Weights of a small contrastive image-text model.
Model: 64-pixel images, encoder norm layernorm, encoder activation geglu, encoder patch size [4, 4], encoder depths [2, 4, 4], encoder widths [96, 192, 384], text encoder width 256, text encoder layers 7, text encoder activation gelu_tanh.
Training: normuon at rate 0.017, 11600 steps, batches of 256.
Data: trained on rendered roads seen from a driver's seat, with toy cars, trees and houses, 145000 training examples.
Rows from block 3 of the image encoder of a small contrastive image-text model, named by matrix and row number. Rows with one number belong to one neuron. Each number is 128 + 32 x the weight over its row's rms, rounded and kept within 0 to 255. All counts start at 0. Numbers have three digits each. After the name is the row's rms in percent of the matrix's.
After each neuron's rows are labels from the 100 images, of 14848, where the neuron reaches its largest size: "strongest on" is what is common among them; "peak at" is the part of the image that holds the peak. Only what is clearly more common there than usual is listed. The data: rendered roads seen from a driver's seat, with toy cars, trees and houses. In brackets: how many of the 100, against the usual share in percent.
# gate: MLP gate (encoder.blocks.3.mlp.gate.weight, 512x192), inputs 0-95
# fc1: MLP up (encoder.blocks.3.mlp.fc1.weight, 512x192), inputs 0-95
# fc2: MLP down (encoder.blocks.3.mlp.fc2.weight, 192x512, transposed), outputs 0-95

gate.250 108:074084158106075120119140142182166148125107102118133095193142144198128154077106113101073120092135146153197160091127072130110112101131026094098086067185140083106180146075142135138042169146090156111157147109100182171161142143071141147111112151156096138190114132152107108141146171144147117147
fc1.250 104:106137083075130089198154163132189116135142060171174090151183118197113161080164128095121090144129132135132164120139136139136159138144062067167113135120121074155128126120152165107084165114165104134151134122102162137184103150065164097117134101113146165172132106065149185128170161120110200153
fc2.250 140:123172070103139146116160138101133100125157151110126083172128181091160143133059070154106106144155115174086112087107134180163063163167121118097125135151087118128153127128126113112164123181088153090163152099143081157089146126117138142135198186119145105158129101120102124062118136163115126156
strongest on: car (99 vs 54)
peak at: centre (40 vs 6.2); middle right (32 vs 9.4)

gate.10 093:139167088183169137105108127119093157176200106100152161142147125164142184114172138109106150152128118045163145175100163190117112137134122088104106135116102123159147187173119104099094102076104162073126171121120121158141193146085107086112156135177102116036128180120151110110104171132110117125
fc1.10 093:091113150120142125136205147097134183136131106136154171134153071132142104108051101186135106099141156131132173180124156150149171122147097129080117116121137102104153167146096080138061134094157162096101090192156121111159169111153086048126218150081139096095176113118154147103085086134120155102
fc2.10 080:143175083143107087137089048109088115090158158089149147067103139104093085099144158108111133087147140137122069177119115118134131109132074141148058171143127128104164138126095114157182152143088101172122186113138153153097094113135166147116128069068157119116119116181149157114163141065144150118
strongest on: house (71 vs 31.6)
peak at: middle left (44 vs 9.4); middle right (32 vs 9.4)

gate.68 096:111081137163131162139128094156119100109107056143181132077127167147150124114151118118034132104136158103112123122119173104137114142105177124095087182141099115105085144142114179109055142097126134126109168153060165185136142146163080150196141138132092158156131141188148063117086078113084144086
fc1.68 103:129130108183161150146085127190124140129156133194165147120140163145145123100154140097134130196067125134095140150170083135185118075066138160067067121065123148167154181102119189090138135096122094110063142156079162184139123143109111169144106121092117072106107104175146142153067106140148154075
fc2.68 098:132138061143157142116137127102063172119158111098089135110105121129121112142144110210074220138134120146110156124099113186118135143068135119134178107115118128110056089083184091146187085174093141122114098144135118116128164122176153173116066154075113153068204123184141212143172118147100088146
strongest on: house (61 vs 31.6)
peak at: top right (43 vs 14.1)

gate.115 098:110128136102158142037128058150152108125185154141114131150126106132082191073103098092105110132188088135165111121127135091075162120192099149154077125157089108139125099121102130134126080103132164087137164167139169165131117168134150168129119141071127121149176169162085105097073125098147172130
fc1.115 105:133167097193122097129127142107140145141138107107118129147182211163128129145125157162219115139149113119131109112063147137101150130130141132124145063123138142133129133097131108132046137119107170184109153138101119128168153141150138138090085214144070123120143097086158151113083132140158138103
fc2.115 053:163112093164118092143126167098116115176130119132166124195111129165100133094138101137154124138100117132110161188167086126087074140135086093157095114146088147082130171168103080155176122121135055098139107178186104083160138116088158161169140194100139091094151113131134114133120164111127109139
strongest on: tree (73 vs 29.5)
peak at: top right (39 vs 14.1); top centre (26 vs 9.4)

gate.465 100:159121145155126167108086088120104054138085134159132070112117124119078142101115161190135168176103144137088141069098173128106119066112141149133132143098136083135123110176138124115143100098162104121096144158028144142154157189154115162068099166060151129156109151157151135118078159162131127190
fc1.465 099:159110141160111186103144091154154058171132112118103084140137163054097097123129115176118185193111141096077107067116107155131103132107159169101127116085088061130164140143114162106152084119173098128151174187100098109131043191163119161102133174100143111119079147165164147121119142097129096135
fc2.465 103:149160125098202106123142140075084162108091116141143155081080142121155168073150085126164129164129099143134120143057161113152157178136102171146089123106153194114055101134140065110165121154157156146128102120180097169087118078122161134078127181099082127148092151119101144111078106134139041084
strongest on: house (65 vs 31.6)
peak at: top right (35 vs 14.1); centre (30 vs 6.2)

gate.124 108:190115156070112101170154123141033119164134098145110117112163082189127132109146179189103093138091114195163103108132159139138098085171117170130088113080167145099119126133141150184091128133089153127152165075147148058122143139133110161181056117180111152122161138110152096172104092209129168094
fc1.124 105:124121147142071149117085147124186152103128114154134162115088179146156141098109066117185071103119166060103107170102087202102144134116119068128130168169080086152195144108093130158122081172155110160087136180102121197125109186165164151130193167068139098088071138147150139114158160082100142188
fc2.124 104:140145157172135100145111103115120162144132162046128133141132143126164143149145066150115158163179127110178156210159120061113124130178101124142152154092191136089117135158073105083171094117124137134100111162139178135107120098136137117068115053146087125170168082102053154110161094153104172070
strongest on: truck (94 vs 54.9)
peak at: middle left (54 vs 9.4); centre (43 vs 6.2)

gate.414 100:094113081132143123079136126145144161131137117094127065126190114093103164149132102079164139168090117119066140059153180143117113136112102155112194120075129101183113114120157111113106123152091149113078078168147042124153141163136118101094132139160110185130110132170096170134147104176154132161
fc1.414 104:102129089157169130085164095156150143160146117173183110123103178126114145100071187174128145154140147130071169152094179092161093105148118095192171119116155104130134097118107131095100096132152150159196125133117137091138137077127176110149155171116134109093129086116061063164063179140190086112
fc2.414 100:153097163129149195126107126165137125146130160055120128160174087158163117141100139068059165191173152108132137135147103135090072153173145102061166183135136108158126113088150140165113132110125086136079084116097106105169140064139132067100082114168113139162145141131082126138182138120074115102
strongest on: tree (82 vs 29.5)
peak at: middle left (56 vs 9.4); middle right (38 vs 9.4)

gate.46 104:189132133153108110160137119106134163132084131106164082162113086122093073156131149167129094145117163176138093211111083129120123094120117151188145221144176095096120143114136085142153150116155156108168136136162114099112157117118152172105176132142122102104173116116121135103170122182059088072
fc1.46 099:110134159116149108172153145144137079109172112116109120159114136099156080068160142047146133096100146085122175088160132104083090206097132196084127094150163087130130083186136123157085103149132114157138142119164140093114102143081138137181103111110068085103160128148097090119142146162169117092
fc2.46 102:105084143131135143114143143172166169192090061156084163153166132133141140093090126146107095144123124151120091112144122165115107168196098176109118176138109143183122158138115116159103157163229126164135179148096126101105114114170114104131133092095141132093133154143126130086120125104088125195
strongest on: bends left (64 vs 34)
peak at: middle left (56 vs 9.4); centre (27 vs 6.2)

gate.485 097:154133171169170185112133141166107094160097113087103132106144104108145141048168082195187143082173142108116148122134212153127095095138118151086113143177175102100075120142109161101125101157119153120117126094114095183114108085120154069101182135124120129161119172153121156051114137156111122132
fc1.485 096:138106137128051127146158203070169149160162113119157106107103118160119084160124125047117131131096142120134145179122112115156120126099144092080148052061147136183149143094132163139127141142103075057120164177159140094056175180135122197153113118110164156074135145139110092150156195110168156113
fc2.485 099:132099142124134092152137106124119129193038099135089180145135117129141181175121145149126104119135119137085142077179107130082091098138116107073114061145129154110129161086160082027136139101126126107146087128116158125151205123104107171118118117096150102199169085104150129174140140169134111141
strongest on: bends left (92 vs 34)
peak at: middle right (58 vs 9.4)

gate.255 093:143104091141073138151111105119069185097137096151141134123105173129174063111061126114111107128127149191129146146082149120160168174141120120157093133102173124169113131190117182139124116095137167137117145139102110142118171073109132168142138158127081127146137152151124120125083135067140164106
fc1.255 095:173133103164112103117090108160092207118157142172100161121101174164166086143104120155099148119110094118154143100068103084173128147136081079120114144122139110184163104178106149193147161113136149166134106164124150164144125079092172162141118192083085146092102127197111143140106136141166233118
fc2.255 080:111108135094116080181114136099170174150111151102137114115079069136129141200084133156177107123165122099151180152116134158112082091131142111184104161173124098121124174094158130167091147130141037130068132093105100131113156102155138155125162103184112130160155134090125161077126163090075096042
strongest on: bends left (74 vs 34)
peak at: middle left (74 vs 9.4)

gate.417 107:132136124133128077097124125090106141207103110123148165104157170166214142079139174093154166121196155138163087163090102127108103070041174135069110115093186098118132111122086147118096085133171157137157144150151130101044114137120128107135087150125210147120093105117131060149141128187125094126
fc1.417 105:135167138191153059089102148118095118134130126171162154138127171146157088106154197106174170174163149159156086138132092110090098081078159102102112150117153151105132095156089115159083074143141144186134140158094104131102113161084144114126128126129163160151105078127126081167160117159062103160
fc2.417 139:079133122144168186109116116159163145133052104147142155082128143105113136065061122128103138115130106119182115151122129144123108099164099137164129089107106127072149120081141150103118116161146147079160152132183177083160171036055136059151151148069119150144167155125103092165093124132159099101
strongest on: tree (81 vs 29.5)
peak at: middle left (51 vs 9.4)

gate.7 095:159143118063147097160106145144152123112156166067114210094106147168158122135126069156156122095146121133119144107103156127142105107092180127110093089069137123181162151127163181122142196162150081120115100154149162105164153164163153131154027106154088092128122119152127149139117129098096127134
fc1.7 098:121155110164143149093121068158127121118143150154158143121109155155117160165111049167126123092153118148101151101062114108105160091149153123152129095163163131146107168135105153111201162160155117077099184151107193130096184159151164126113066116100051074168099110103156118123130134127134081145
fc2.7 093:076146160080119095106151153142163152098117127107144091114123101122158112091123129154102147147121074107127089131126125204144161173115088080195130101158100160117100179186156160139066099119065174112075132117161165124119116106147119146155073176167129183142092159110081155193126142115129129114
strongest on: sandy verge (74 vs 33.2); bends right (67 vs 33.1)
peak at: bottom left (99 vs 14.1)

gate.278 107:100115052118132109206124138146105114085119091120149104126087130167117140159114124129131150093080158149152140124086154154116128096115117109106112139090170100110086177128133116142145174140129148193072116119115134127102103103086114122121189179118086103111089190158087036121142110141148127167
fc1.278 100:128120166171088138134122109123102133075081068107164086092180122098144110131098096105168172110125136138116096100071114117140133153106138141129163127134178178166081134137122099131154097137087108181068084086153168133109113096126105145096113167139152180115067172143092065128153105173213123158
fc2.278 083:139060067148084128167118131140131119136129155076138090126167030134081126159135115139075140168126123095117142190136125172067140185101144143096159197136122146136114109119118182079150110115136133110084154114122154127134130123085129145096146142125164164147167138103152134165107076107161172124
strongest on: pine (93 vs 28.4)
peak at: top left (37 vs 14.1); middle left (27 vs 9.4)

gate.157 099:088133127178111108132101089115127157133089090137179127154145144127145124088048050180110160053169119132106110157144101148164181146115080126160127128112136154063153191111168103133198112054097142156112107115066114142129137157106137130119166075109144131175164160139136150130138147109142174169
fc1.157 096:089131127167146119096158117049185173146145101136147165132156130103164161121102099115089146115128103138144081104137104113111161113106154154161173078144141034113181136110134170085125158097104103155109091147101131102140112151143130121126125158167127072184099120070149147181128176181151167167
fc2.157 101:153136058081078105167140099099113127131096106143160185157068135140096131146125185150184084138143117126116141164086167156143075155145150143160143140070127179131127111114116122081089103122106173124147128141076150154092108212086116177106173136186161128111145142155148154146097180118122137087
strongest on: house (62 vs 31.6)
peak at: middle left (48 vs 9.4); middle right (28 vs 9.4)

gate.464 108:139142200107118102159092139103142098160196129129146151101212152124111134112143141111178160137107163141157121100102125174141137153145132138059173127107172149107138118177131081164116153112084109105109108123072148098094136129171108197064077110142083148101139105120147146139065163161160113112
fc1.464 111:115139110122089149062076148096119170091111141094182162064179197130158171081124124112130138124108168123134072125080126151128095216139141080158085154162174075132123135120185130136137141086098116123069142158086191078154118114148130142119105138149089120104115115127170132103154149134125105120
fc2.464 069:145136100094163156110151141122089151099118129133074080100130149116092113150132093181121128127191073133126074148146164111141139114134161056100131125143134129102178126129181124109058182127117124157145085104130132107155152139159131136150090181134167086130187055179154091143080109169166074077
strongest on: sandy verge (62 vs 33.2)
peak at: bottom right (96 vs 14.1)

gate.505 095:129095136125145111110154135166205190139138131089106152073103151120102120142129119147114109152105129139153096135142120149145159174174144077100153113124102123084120199183129085143149166157124062071116146125150100140151158109145119132177071134050106164168154118118106131119163124077143075132
fc1.505 099:160068112123121129164127180194161179142157165109085102174113149124076187140206128145141132118101180135195145130102118175142169101161156117119106113161129052110110133143130097124149099140151180115155064098149127163062113137162124100142117072118104128091125143120144167139105134149125146154
fc2.505 099:122113161147152097149147139113181145178111071098150188090110104114185153126102121088125119162177123109105106089109148116154105143132127164108071130139188121116132072079102135095115143144153076103101119154137144121152096154146103130061053122100093154101068116137160108119103241152113140084
strongest on: vehicles: two (67 vs 41.9)
peak at: middle right (35 vs 9.4); centre (33 vs 6.2)

gate.23 102:110144134131137157135106176100146137091150134095101135112121151161095183141122111108108036159119059134138165162062153121145118082142098082117119177111084099099145091095128172164136060156149157152090118139127189233091094097144132154091120124164105168116085154137156115154139080147109131125
fc1.23 107:119130165168163083114123111105158101200156058115139129085166118116108123165137126174121125161121115064091133114134153112080110141206160058127170115140149156161125102166096115078082157132090199113140123086107112178139123131145149159164110089080077135100137136152164140108073176094173126079
fc2.23 068:156157102113085105067098083199150142067143130142139103115154066138165097090115102148133082101153134163141098148105101138169144162093088120132059106144153103159166092104128147130160096163137202181073134096117174158114134097186162131111144183062093111093138098144084115080157094141143179126
strongest on: solid white line (79 vs 25.3)
peak at: bottom right (54 vs 14.1); bottom centre (44 vs 9.4)

gate.426 108:150147104105150167129128118146065096074148182152109152109105151110116162089097126169119105114126138144113184155122148126088121132154179146106161080078102104125169097081051118177170142084169167109157144139110152053145168141125121094129180165076191080103125100124148166119154144171082107126
fc1.426 108:128090170119112106108140158093158158161154129111158138140166130166182103143171136129125157168138090121158105092172126158183076111116101083134071131160118148114140113157184119102099113160138127142114118166133112174118112091136108133158094081162032161149073125106107096146119131070185157136
fc2.426 132:079122193104089097150096113069126111175115104124105147107144061153044151161102092126133161142098133112157175065121163146168131111140124095166110130127181161121156195141159154126192067108097152110138118178157080097122107163143168109136099129140143122108125139073117168110087110080046158195
strongest on: lamp (98 vs 29.9)
peak at: middle left (36 vs 9.4); centre (32 vs 6.2)

gate.162 102:092140144141120031119153111136146130138135133115154163119085163166184146112078181145147137223112065173148153151132129104118119108080071148094121128123143169107132152094155102120104070100097151144130178100114124123164178152076161145141186091122134137134107144155077148152097066122095144137
fc1.162 103:108109154171130126122091138142100132141106142152069115143096151171128071078121106156107083042100145103121162055101129162098154150131178116105117184113102116117108127073164086139129183060110135148130122135137092097132095131125061164133129133149106128098169113164166141094151177156155120124
fc2.162 132:140129085135121176075139139134091114140123132181118145118073151120070065151116086141115125082102101112097088116130094158169172188102213147095147189128133150145126136107129111095123094098176126183088113126082163129094098152122132093173202115136123155140150093099129120157134142104075234165
strongest on: tree (100 vs 29.5)
peak at: middle right (45 vs 9.4); middle left (29 vs 9.4)

gate.67 106:151129210100109163094115098127104171136138185163200093152109097113137094085156071194164121171106182154135154114106173087154134142145132130094130071138102154110119143169075086087141100126132118111124101133107125138144199139127191129141145115182088164094121132140127130141089184144213177138
fc1.67 113:129168067138162144062117165157122188127137115125131138108170035164089087115129170135127124067115111159102092092178126112159174134084156158113158093176050168131137125125131153079101130180124105107153111146131124113132165093133085116188180107147136123109105110143169133061087127082186146163
fc2.67 109:167096111120097117066134111120117082157154086089111149157096186177149133164128143119181114141143102159170132137142083042141107131141110105156137120178073088058106133101106146130128196136139153146137145114127140161139061165153129133126135157065144126145168115108095112123150142127101086148
strongest on: truck (86 vs 54.9)
peak at: top centre (37 vs 9.4); top right (35 vs 14.1)

gate.445 105:160122094129135118127117131179121161145101129131190133116130096133127075114133127158081151151145027155148089118160197147074139172133151106160173102091086115137074093082116094154111082103087195110153104100160177136117182108143173148115101122141134080141176096121138108141152155104180180068
fc1.445 109:162050124211095132138124154137133123160141144161196106138126050141118132150088155120092161150152057132189118132163156129109082142119151056169129108169095123161141111141109070132157114106136157098160117104223134157125134109129165089123103126193112108091127099114186121132147177082141175099
fc2.445 159:156114106138112107135122082153162154072094088170136137115162115156136061041153125139125166146111130151132115145134176196154135177115189119189106141099151113171103143147171108158087121082105142099097047133164154137106095132131153135130141143110198101137104216101095058131137122135129102150
strongest on: bends left (79 vs 34)
peak at: bottom right (89 vs 14.1)

gate.285 110:113093154114135153135127118163126175131132113144134152075144165155120150168106084148149146153139158128167144144162120074124110164134100107143122141146073134129169141113096197127130121055167130144118098151138100142130124129117131135114103123113168085148158177187088125156202166075159155086
fc1.285 108:097090095112112116139152124085178114124118146076112086173122099101165075089204168169091139151155123128096127208125120148113155126146202181140110056127103095094090161147137071143121143140145108091109143125114157099127143156100182157130131138115121142076145063098187093136043103145122129169
fc2.285 099:092118132195115144152066139129123128100138156144109118130120131094101079087102132106139069146164151164101184130056115087155148143203109132157163090122083130128148155143146183071133092111144152117130122138122089076077104152174156139095163152054095136098176136144123120152175084111136167163
strongest on: house (88 vs 31.6)
peak at: top left (41 vs 14.1)

gate.168 104:098120134118152096157132127052123118167142153061102154075154129171130163076116162122149175162156108128112121170108108153080096047122089142132109095131164150135143068130141132111146092113166110167130131126152139102179113125105094096093160140111137122126172184115096083147131136122148130084
fc1.168 106:175153069165177087090151124095118157134109154090044158093179118110134122085110195128153167172152111135164141120102122105132088073114105106173090176171171172152149098144169188131158138137114127190118127168125144145077107096096126083088123127135144102083134148167113144104144100135144118125
fc2.168 104:037124123143141162143155183127157118144109135107152097089168136091116128172155105128130088162189089111121195082109181073101119094108060138140195095102094135115096137103107116150209078109113124089142131109215115151155165105096151132084171129155090102135153153134138128148103127107158078111
strongest on: tree (99 vs 29.5)
peak at: middle right (32 vs 9.4); centre (28 vs 6.2)

gate.33 110:165124121123096122122092123083086118097115071122128123165102083107111128145169124120128106152161198133145137098109183133147146122100121096121084146076131114105164139140075080148109103072099132175099155169104149127129146130161078152136140170126038141191151087123118112126151195142156080098
fc1.33 108:137098069144118118122147110127126100161122162116159206024175166110152147097099132085144167078174099146083173133126100089124090132092138083122107167150164167062122138100113113107080083169132151105180160122120119089105143208152120172155150118145177177121150092110192140134131140150100149145
fc2.33 093:106164089117179153133113134161137149171122092151124150183127161146150162090151159129057151150135098047122101133129106085128083121111150138120118177163093127120134100118081139113030139159178119156181099000115139089121121106136129159149076157133109163202147136113113140079099161148171117114
strongest on: pine (93 vs 28.4)
peak at: top centre (28 vs 9.4)

gate.363 099:130118126085169109144189098089118108150122093186118117109085100137113171130108063076088129155105118156163140113078134127100090128109190131089127152089093116148106114187129126140076061179145155216072094107075131080118130145101143143105189155115138181158155083168100120113150117169077148124
fc1.363 093:147138110098130156167145078118183081181137114167172140124146054121148134137129065185062157154083097149166108126080139119109111098157133201154108147168112104151149121122166157164170123137179110167087109113096185091090124130086146117130132105135140173149120079207147102125161112111100161166
fc2.363 052:162084115161140141089136135128100197094099166089164180141074084199103132155128133114128107092119147146074083187115183129141166147116108082072113101127166160151171156121120076098147142128152135142160119088149070115112125211145100139192109167144135139125137123106096125092121076142175185110
strongest on: pine (58 vs 28.4)
peak at: middle left (50 vs 9.4); middle right (47 vs 9.4)

gate.374 100:103124123122109110142145092084126077148093148125116134110083139110103078130127088199119172129119095109135127123138203168123059182121168103124134170141151125095087209168159078151115134126111113142117183080134108124114176169086162101163151141105139153109159064106109092131120085099163142167
fc1.374 102:103171142154121159147142122146094168143182115096148115117158143167164094045069104131095142102131110103129118119136092091083081125077123179067141079115082140164155087109168173208132157136150181125088099107099129162113087154183186109163130130123089116111138156117117104153082142101118160125
fc2.374 080:155146097098138075116183162106184120186069146128113116115099143084084173173150141211145072115159112096130085113078115161134187150108110100163140114103086159104125128160123116101132188102134119160146127121116133091113095121079136138150137153159130160102131093132164101108120099177086101058
strongest on: bends left (67 vs 34); vehicles: zero (30 vs 12.5)
peak at: middle left (49 vs 9.4); bottom right (36 vs 14.1)

gate.88 110:179068214110146060103149138108100136104142112137147144097151130125101113088131107121116080061176135151084118168084124068107148131202138111146142137106101119063116111062113075152128142132197185113195171078117168124105159118171159094103169112162137115184097148093199117135184064108117143135
fc1.88 105:117061152097131042096090103113127176134128104118169161122151142124135155124138156124073112122165161123119119187099086100091169100157105073108177152107110118095072149101141129132137164066185155077155175106091136109067097061193158088146133083107119141192098193124177124126139062111112156169
fc2.88 135:077194134109140113118126147180134158120173158105154110132170145099173098086113118185161195146092148083105138134136088108112205071162117148168112172132124122088104120188124166088135151161144120119137170149141137121165110185124125160142095117126083109142093126197090085160156112102177091107
strongest on: bends left (79 vs 34)
peak at: centre (41 vs 6.2); middle right (34 vs 9.4)

gate.455 096:146148099144065202123054092076142116073136139141137131103129173155153167149124152099120170083137124168100091163102209137151139146118083128092137147128111120082141151091128186172112085141123119087110147141081146130050118111125086140102120091120154099112080114093151129114121173107134126119
fc1.455 095:130110074117102126126128120139138141099189157131151108119143143138184152132105135146124122151194106125098107151063188103129188130134139076149109161111101173130140170066097166114157077163161102072126155113071150144158196108093079131096111153168181119076100124140087121099174156127097094132
fc2.455 096:087128114168120159154113176111147121109130086115104130145158099099089166164149116127139131174101156041186097078109083128165092161136094163072126159085127162106121108098194119162145139093073165146090096092182172157117118078152119173106120108102131116115164150150121127170072109105140131194
strongest on: solid white line (59 vs 25.3)
peak at: bottom right (89 vs 14.1)

gate.213 097:056144203114080111136113123155131146123102149127096071122127032146127121122115123085147105113188159142129131128114097097100182185110108146152206189137159157136126148135122090124105075110159183087087182156116136179104151103140086123095102134127151131169140158118163108135117142112096097143
fc1.213 103:080120100136094077145119147164121134096120167144108100155114149106086121104086055095206128160143157151190167124103038129107148187131098093178160105134122181110148117133141105166138130163157144134133103113101141135068146151105133152170148158190158077122135095143124104061107125151127108110
fc2.213 087:178153112135162131091089100170166148119173136111140173122129097173133145075137152146114087107149079125099119148090123091148123158145094136132071190160140124157044121100123189160144122100113124101106137082146123201102138144161161119090073095156113146152127202134097120159131145111171133152
strongest on: sandy verge (74 vs 33.2)
peak at: middle right (76 vs 9.4)

gate.130 107:099137137114142139142091168092172155127112114149079162082082139134108169151116153090132128161122063145114128097191169189161110133112135111136133182063183108142085093151104128148188075143123110129088135208104117084078124141168146099072133078111103153079161200101115163108136124085119094135
fc1.130 110:075051120154134134089184145174160147133075117201155077096178081091139145131136128156083116183094121126154093088144109143108097148111162114108146163118107130134170129100118128117081113133172176102171135154154136140110169090142144123137116141112095158124088118173196155158086105151053140098
fc2.130 129:107164150099079096115132132047148134162143131130114088094075127096137126115105111067127090159135061126187131115119156159141097146107106091114129157144194124103159072141099166208144143145087133168135140123155156134151043147111183103119147085133161115156068133088142171089110165113137105187
strongest on: truck (90 vs 54.9)
peak at: middle right (58 vs 9.4)

gate.357 103:122155121111155160151047160099159158119085155090164120133111147147158143130060165068167082189181112151145133121116102132151085157170135131193118139132152125111161145139113132115112102201164176153187153129151127112133170138060104070107072106128097119146168115129056113109156111133187074137
fc1.357 097:113154168105133152150082150182121121112108099165128100126090137164102116080148131087054136125175107148100130115144150152136163172144065102131125086115102177066105143116138167107095156103124080133091144085146112154123116081166118119117156222112138054118139160118181130135213157161103159156
fc2.357 095:087070113110115121168154086120144139096134109150139144140103099085189138070099108153093115162141086075152104177106139133125168132151129105099124112098114151150128146090147126104106128075142172179130086111105161101127096145110144131171123172099145168067090113122144112146154123117139188111
strongest on: tree (100 vs 29.5)
peak at: middle right (49 vs 9.4); middle left (28 vs 9.4)

gate.372 103:149107175182103173153115100079084130115093152096159125071167172110124056097129114101110170169097172149050139141164131151191136169135096106145131154150123127092095156161135159154037162109116154137125118122089146126120183131096089109100173145199117137176099152145116173101152115130169115139
fc1.372 102:147151084103071128171092117128089118122149118130141168060193135096133088131154130121098141146133100081132140114140116079159072154118201106102141123169159121129138151143089098180087172149124174152115219077104086123095181154127148150047089071121158154165150149055149113151179134164214149126
fc2.372 074:159151158123101099084185149100109142171181132095106137117153083135138132097142106136128060123107132091150086134119089056099115159125144181114113147173111121087114180094163099138126114077153128114181111103077147139228193117174119110097154135118146085137133100150166145163112094190118070161
strongest on: vehicles: two (67 vs 41.9)
peak at: middle left (44 vs 9.4); centre (36 vs 6.2)

gate.220 104:100176149104124156108129139144123130146136092093149148111145126175124146143110069137168161166120093144166184097108201125128186188159102126093121158163085099134149107148113106170054118125086110081097159193087139106125195112136124079059202119095050081121129132130147158171106073117147116158
fc1.220 100:112113081125071133143195086111140117107132131156098105109129135160097108148168178080140112092089110145114152127153126090092119118087096131155131127154122082092100195153125166149095171133191126133131165173120142121111169137093155143080162069080154059130133103078145167120145132093134091099
fc2.220 098:068152141104131155150091143121031171193180141140059100142137138080155165130115136142071085153158156175099068116086136095062216112156123143115134089189086177084197126116145176174120137112171196103127119148123086159107136059116113090096117132124155111133141140160121119155111130137186192117
strongest on: house (96 vs 31.6)
peak at: middle right (53 vs 9.4); middle left (37 vs 9.4)

gate.413 096:111140090130136123124106077083095110175135126132110120087118143114201108052095106127135109178147132108131113133092152231147173115129071097139100133141104158125066019103135133115099134110161143125089122132120135135117115132037135129113114152132119126078093131078163204156139126110137123139
fc1.413 105:147134107146142110135125100083130100091097086077118112141086163134235124152105140127114141098080116125154151119133112127035152138152140066126146092208084116107096095077155115180155177114146118074142077110157124139137199135155174126127151107151119089099108166083153117120176133145121173070
fc2.413 095:056132144094117128071145154176117160131151119139126118179179051136143170095118153126153120147183128165067131123129110136203163128115126139141099124119110139110172145124115090054134135162140175137121130158090164144080149147112166133127164058115213132134085080144104106141107133065168129158
strongest on: car (82 vs 54)
peak at: middle left (50 vs 9.4); centre (30 vs 6.2)

gate.217 105:099139113087110157203111143120159148120095102097125092156130172159137172097105099143132101123102182167116185157092155200153144137145064077128142090154142132121165129135143069133128154171098146067103182121120195142095107133119121109116142148119107175134156103173082102165147119167102123154
fc1.217 102:161139122188101130087147109136173108125090147184112117143152197098158078110154182129131148105142132139104088121115074152121129178178117140142177173061096155123182075124139112099106139129123091135148110125137129141149129147162163163140140178124141062150189132031109165139086109151190157109
fc2.217 148:118132230148145102090083130201132151102091100097140112144103105135157127147125181160110118089132122132111137111186084137147094139139079129132130142109129106188100182118135139115106122082208127155167138067165087158081166102091143131129141097150146093165069127109182150110068124082122103174
strongest on: car (84 vs 54)
peak at: centre (37 vs 6.2); middle left (37 vs 9.4)

gate.424 087:157104117139153171145124123128161086068070054129172109121118104176110178149157118106161179121119113089131112081115091124170164150082083141090175130154153140110102114110095129099063096102124144102160161182147134128127086157150178120115158100067060238133154138140118195075163065135131090145
fc1.424 087:143110089127149178153066104151171048099051107147087109085108143101139096107139161173147162124094137065104114158093104133149139161102135102169114160158130107124145139107070136083078090114173103149124112139108085125134089171156132090122078144103076200102112135195151130132122105127161124155
fc2.424 087:061149150089143131082166127139130152059173139163062084240156107138147096086148165175104093113174080149120176086105132135120142097171136122105068136162130112122114075198179114163115098093133112119148196130115137139094088153099114149105119140154166124122069094155131124139149099149106168140
strongest on: sandy verge (89 vs 33.2)
peak at: middle right (42 vs 9.4)